config = dict(
    model='contrastive image-text model',
    dataset='rendered made-up planets',
    train_examples=97500,
    image_size=48,
    crop_scale_min=0.8,
    horizontal_flip=True,
    translate=0.06,
    tokenizer='word',
    vocab_size=28,
    loss='softmax',
    embed_dim=384,
    encoder_arch='fnet',
    encoder_norm='layernorm',
    encoder_norm_position='sandwich',
    encoder_activation='swiglu',
    encoder_mlp_ratio=2.67,
    encoder_parallel_block=False,
    encoder_inner_norm=False,
    encoder_drop_path=0.05,
    encoder_patch_size=[6, 6],
    encoder_layers=8,
    encoder_width=384,
    encoder_positions='sincos',
    text_encoder_causal=False,
    text_encoder_width=192,
    text_encoder_layers=8,
    text_encoder_norm='layernorm_no_bias',
    text_encoder_norm_position='pre',
    text_encoder_activation='gelu',
    text_encoder_mlp_ratio=2,
    text_encoder_head_dim=32,
    text_encoder_fused_qkv=True,
    text_encoder_bias='all',
    text_encoder_qk_norm=False,
    text_encoder_parallel_block=False,
    text_encoder_inner_norm=False,
    text_encoder_drop_path=0.05,
    text_encoder_positions='learned',
    init='trunc_normal_002',
    residual_init='none',
    optimizer='muon',
    muon_scale='original',
    learning_rate=0.019,
    momentum=0.98,
    nesterov=True,
    orthogonalizer='newton_schulz_5',
    adamw_lr_other_params=0.0012,
    max_grad_norm=1.0,
    l1_shrink=0.003,
    max_steps=4700,
    batch_size=128,
    epochs=6.2,
    lr_schedule='wsd',
    decay_fraction=0.3,
    final_lr_fraction=0.1,
    warmup_steps=230,
    weight_decay=0.04,
    adamw_weight_decay_other_params=0,
)
Rows from block 3 of the text encoder of a small contrastive image-text model, named by matrix and row number. Rows with one number belong to one neuron. Each number is 128 + 24 x the weight over its row's rms, rounded and kept within 0 to 255. All counts start at 0.
After each neuron's rows are labels from the 100 texts, of 14976, where the neuron reaches its highest value: "tokens" is the input token at the peak. Only what is clearly more common there than usual is listed. The data: rendered made-up planets.
# fc1: MLP up (text_encoder.blocks.3.mlp.fc1.weight, 384x192), inputs 0-47
# fc2: MLP down (text_encoder.blocks.3.mlp.fc2.weight, 192x384, transposed), outputs 0-47

fc1.2 [161 149  65 124 147 128 114 188 132 134 117 138  87 132 129 127 124 128 134 155 129 133  99 128  81 144 124 131 146 125 163 118  91  96 115 145 118 124 146 118 199 133 108 127 132 142 152 123]
fc2.2 [128 128  74 240  96 128 128 128 128 128 160  50 134 128 128 128 173 128 133 123 137 138 128 128 128 128 128 129 129 128 128 129 128 192 145 126 132 125  57 128 108 128 137 147 128 128 131 137]
tokens: "an"

fc1.240 [123 128  48 124 128 128 131 107 178 127 128 129 128  59 125 142 129 130 114 143 122 128 103 134 110 128 126 111 128 128 160 158 102 121 127 166 139 128 138  86 124 132 143 137 128 128 120 171]
fc2.240 [128 128 156 126 129 127 128 128 128 128 128 128 128 128 128 128 128  94 128 128 133 128 128 128 128 128 128  57 126 128   0 128 128 128 128 124 117 128 128  88 128 149 128 128 128 128 139  29]
tokens: "<end>"

fc1.45 [146 117  72  95 126  95 160 143 129 137 115 131 161  95 143 132 148  98  72 117 126 173  96 126 144 134 167 139 111 111 126 126 177  75 121 129 175 143 128 132 124 136 126 125 135 127  73 150]
fc2.45 [129 128 111 125 135 127 127 157 237  97  37  57 134 150 113 134 136 123 148 145 135 127 122 154 127 105 131 128 112 130 164 159 136 127 130 106 145 131 151 131 132 138 165 125  71 136  70 124]
tokens: "<end>"

fc1.73 [102 121  95  63 115 160 126 159 108 144 144 132 101 149 173 155 102 128  71 112  83 155 128 164  75 151 135  93 106 113 110  76 167 139 132 140 101  90 125 133 127 114 121 104 123 143 153 162]
fc2.73 [154 134  91 109 136 127  88 126 117 123 137 112 132 151 128 132 103 138 157 139 155 127  27 110  89 105 115 160 123 133 108 137 105 143 127 150 138 129 128  69  98 132 128 195 126 145 218 124]
tokens: "an"

fc1.89 [153  90 129  79 142 122 147 142 199 166 109 138 144 120 143 133 138 142 108 161 128 124 130 123 123  87 134 133 128 130 175 110  96 108 180 176 132 132 129 131 143 127 126 138 138  99 125 145]
fc2.89 [155 114 128 141  95 128 143 132  66 129 151 119 123 141 127 108 135 132 119 105 112 127 120 109 142 129 110 158 130 133 123 109 149 144 110 128 114 118 121 128 141 188 128 109  93 147 109 128]
tokens: ","

fc1.36 [ 97 113 130  77 148 127 140 129 120 100 132 135  86 104 126  86 159 126 128 117  45 113 193 128 143  94 139 123  83 118 183 157  75 128 128 127 182 123 145 121 150 132 139 137  94 144 133 103]
fc2.36 [166 124 151 143 128 128 128 128  56 128 137 128 191  89 128 125  93 128 128 128 174 102  93 128 128 126 128 128 128 225  10 128 128 112 128 131 120 135 128 128 120 129 128 128 128 128 128 128]
tokens: "world"

fc1.258 [106  89 130  94 146 132  95 149  95 121 136 114  86 143  86 131 104 128 125 110 143 126 129 124 141 131 154 125 108 134 109 131 137  98 127 138 111  78 149 164 105 174  92 145 130 125 131  97]
fc2.258 [128 128 128 128 185 170 119 127 119 128 140  89 121 135 127 146 128 128 203 120 126 128 125 128 126 126 128 112 147 155 129 128 160 100 186 128 129 110  83 133 115 129 129 208 128 128 127 128]
tokens: "world"

fc1.251 [119 115 136 108 126 148 104 152 141 139 127 126 131 157 100 130 150 161 135 118 149 105 152 112 148 113 151 128 144 125 120 119 131 155 145 117 106 116 187 103 120  53 134 112 155 122 148 126]
fc2.251 [130 133 103 127 134 179 127 112  94 143 127 159 175 127 127 136 137  85 129 131 148 126 128 126 132 129 126 127  98 127 107 126 138 109  97 161 128 121 125 131 141  99 108  79 129 141 122 121]
tokens: "three"

fc1.6 [167 129  22 120 152 128 179 137 149 176 127 145 129 167 132 110 129 133 128 141 131  94 127 121 125 113 122 125 129 128 145 106  97 129 128 129 157 128 161 125 131 129 128 130 163 103 124 129]
fc2.6 [128 128 255 128 128 128 128 128 128 128 127 122 128  19 128 128 128 128 128 128 128 128 128 128 128 128 128 128 128 128 126 128 128 128 128 128 128 128 128 128 128 128 128 128 128 128 128 128]
tokens: "moons"

fc1.8 [121 128 123 129 126 129 142 123  66 130 128 119 128 136  81 128 128 128 110 144 128 128 127  91 128 128 138  96  91 127 128 156 129 129 153 118  42 128 109 128 151 128 154 109 128 128 126 106]
fc2.8 [128 128 128 128 128 128 128 128 128 128 128 227 128 128 129 128 128 128 128 128 128 128 128 128 128 128 128 128 255 128 128 128 128 128 128 128 128 128 128 128 128 128 128 128 128 128 128 128]
tokens: "three"

fc1.205 [113  89  89 115 159 111  86 165 124 136  78 131 137 154 145 113 188 142  87 153 144 154 105 139 126 171 114 119 148 163 122 190 176 148  87 155 143 121 129 105 139 139 131 126  85 102  79 129]
fc2.205 [141 131 152 146 162 120 135 115 130 175 105 134 130 123 135 134 136 110 119 130 125 121 169 124 101 149 128  90  96 175 126 138 143 125 110 127 125 104 137  92 128 164 180 153  71 100  94 128]
tokens: "world"; "<end>"

fc1.179 [116  88 128 109  79 147 128 182 123  97 131 130 129 168 125  81 110 130 133 125 137 156 105 155 121 147 103 129 145 125 144 164 165 133 112 114 133 143 136 119 120 104 137 151 107 115 118 128]
fc2.179 [140 132 124 172 128 115 128  73  92 128 131 158 128 128 128 128 128 129 128 128 127 127 125 128 164 143 128 170 123 190 112 118 127  92 153 128  62 114 128 127 128 128 128 142 195 128 128 128]
tokens: "moons"

fc1.18 [109 101 115 109 144 146 156 120 119  96 129  97 186 132 126 132 134 131  93 102 122 131 129 103 110 126 108 128 116 100 119 109 148 129 154 115 159 146 132 116 116 112  87 125  93 128 144 139]
fc2.18 [152 129 138 191 132 108 148 156 128  84 155 142  87 181 140  98 153 107 148 122 130 116 103 147  98  95 173 156 127 145  97 145 139 145 147 172 135 138 122 169 133 111 109  43 140 143 126 131]
tokens: "world"

fc1.150 [137 137  55 132 149 134 129 145 130 125 143  79 140 146 128 118 128 160 128 128 125 119 116 123 130  99 128 132 128 161 128 131 202 128 127 127  86 190 128 128  85 123 123 134 129 112 132 110]
fc2.150 [  7 128 128  51 128 128 128 128 128 128 128 128 128 128 128 128 145 128 128 128 128 128 128 128 128 128 128 128 128 128 128 128 128 128 128 128 128 128 247 128 195 128 128 128 128 128 124 128]
tokens: "three"

fc1.169 [135 157 118 127  98 131 128 131 154 146 106 115 130 169 139 118 134 151 132  95 153 125 137 134 114 113  95 125 147 100 128 167 133 128 143 134 132 103 163  88 136 152 124 116  98 128 128 147]
fc2.169 [134  99 129  68  91 128  94 129 174 144 129 145 121 131  89 132 105 114 134 128 126 128 120 163 129 127 123 169 141 128 128 137 128 127  95 124 163 130 134 126 136 154 155 140 128 151 128 126]
tokens: "an"

fc1.260 [134 150 104  70 128 122 137 107 148 116 130 131 133 130 133 124 127 155 125 131 104  95 126 159  93  74 128 149 129 140 158  81 103 127 161 149 160 112 129 124 129 117 124 115 149 121 140 128]
fc2.260 [141 131 150 181 128 123 128 128  56 162 140 128 128 159 128 125 116 128 128 128 128 139 143  23 136 130 128 128 128 135 128 174 134 131 128 165 105 128 128 123 124 143 125  78 140 130 128 128]
tokens: ","

fc1.374 [118 162 128 156 136 138 119 133 108 101 134 118 112 139 130 147 129 154 117 125 152 126 137 177 142 164 121 126 128 125 145 124 151 150 142 165  97 139 131 156 128  91 111 146 163 116  94 128]
fc2.374 [110 159 125 107 127 139 124 127 128 125 151 128 128 127 126 122 128 129 126 103 150 137 129 128 158 128  98 134 128  79 129 114 129 128 120  83 128 109 127 110 186 128 121  65 117 162 127  76]
tokens: "moons"

fc1.174 [139 103 140  91 135 135 124 141 144 116 125 128 169 114 158 118 114  92 122 158 103 134 187 165 129 150 152 131 155 137 100  93 123 122 111 111 109  96 134 135 122 149 150 137 112 118 154 129]
fc2.174 [161 173 113 121 103 120  99 154 156 171 112 112 127 143 106 175 114 126 123  71 132 149  32  73  84 149  85 129 114 126 182 128 171 120 167  82 139 127 128 134  91 134 128 125 105 136 128 120]
tokens: "an"

fc1.146 [133  90  78 136 133 152 130 106 127 139 101 128 142 139  92 113 139 130 104 116 154 145  90 137 166 133 165 150 112 138 174 147 128 126 114 127 136  81 127 138 142 155 127 106 135 130  87 125]
fc2.146 [132 157  99 113 142  87 161 152 128  87 143 147 128 139 143 128 132 129 140 118 136 142 146 173 102  93 123 116 117 136 118 121 149 123 148 149 127 129 169 139 105 123 106 122 128 119 151 136]
tokens: "world"

fc1.359 [135 115 147 130 118 133 129 110 131  99  97 156 154 120 120 147 144 140 129 142 120  66 110 138 114 127  90 121 116 154 122 120 152 157 110 121 121 126 142 127  99 135  96 130 159 161 137 133]
fc2.359 [173 139 148 138 145  95 152 120 114 124 170 115 127 145 132 132 116 128 136 123 143 213 116  75 127 125 151 116 128 129 127 128 131 143 139 164 101 125 141 160 128 158 126  86 118  99 132 132]
tokens: "world"

fc1.313 [133 139 119 109  95 183 114 126 153 117 168 131 165 118 110 151 125 134 141 138 102 128 160 155 124 117 160 137 119 121 146 120 124  76 156 133 122  84  91 146 119  89 126  86  99 126 128 134]
fc2.313 [129  87 115 136 133 128 108 102 116 158 114 112  96 123 138 143 116 128 104 144 105 114  97 105 126 124 147 130 171 149 138 128 145 106 127 136 137 128 141 127 130 132 128 131 174 108 126 117]
tokens: "<end>"

fc1.262 [178 136 136 108 153 125 144  64 172 138 145 123 175 114 122 153  80  99  96 132 103 156 153 150 115 135 112 132 135 126 126 151 128  72 132  77 124 156 146 131 126 140 108 142 193 159 130 139]
fc2.262 [ 98 168 101 114 103 135 133 128 127 126 134 128 132 157 111 118 193 128 145  85 152 131  96 129 161 129 127 161 133 128  73 161 113 145 128 126  90 136 109 131 127  65 121 127  94  88 160  43]
tokens: "an"

fc1.351 [ 75 121  55  90 132 156 122 161  83 130 147 123 116 133 113  65 139  93 129 126 142 160 123 128 129 124 156 118 141  76 113 133 146 127 158 127 128 124 113 127 135 176 159 134 131 132 143  88]
fc2.351 [158 128 159 128 128  77 133 142 144 143 128 128 128 128 128 128 127 154 128 106 129 136 135 128 129 150 110 128  86 151 124  40 128 160 123 115 133 123 133 128 128  87 129 109 128 122 119 154]
tokens: "world"

fc1.163 [125 151 111 104 143 141 108 116 156  94 154  94 162 150  93 165 130 101  81 129 112 143 111 143 122 130 172 146 123 112 128  97 138 166 129 111 132 111 159 118  91 105 138 148 161 118 154 150]
fc2.163 [128  87 126 127 191  91 113 144 110 150 128 155  71 173 129 142 123 116 116 114 122 127  35 137 117 116 111 143 121 152 125 121 138 115 126 144 125 127 167 118 141 177 122 104 131 143 147 128]
tokens: "an"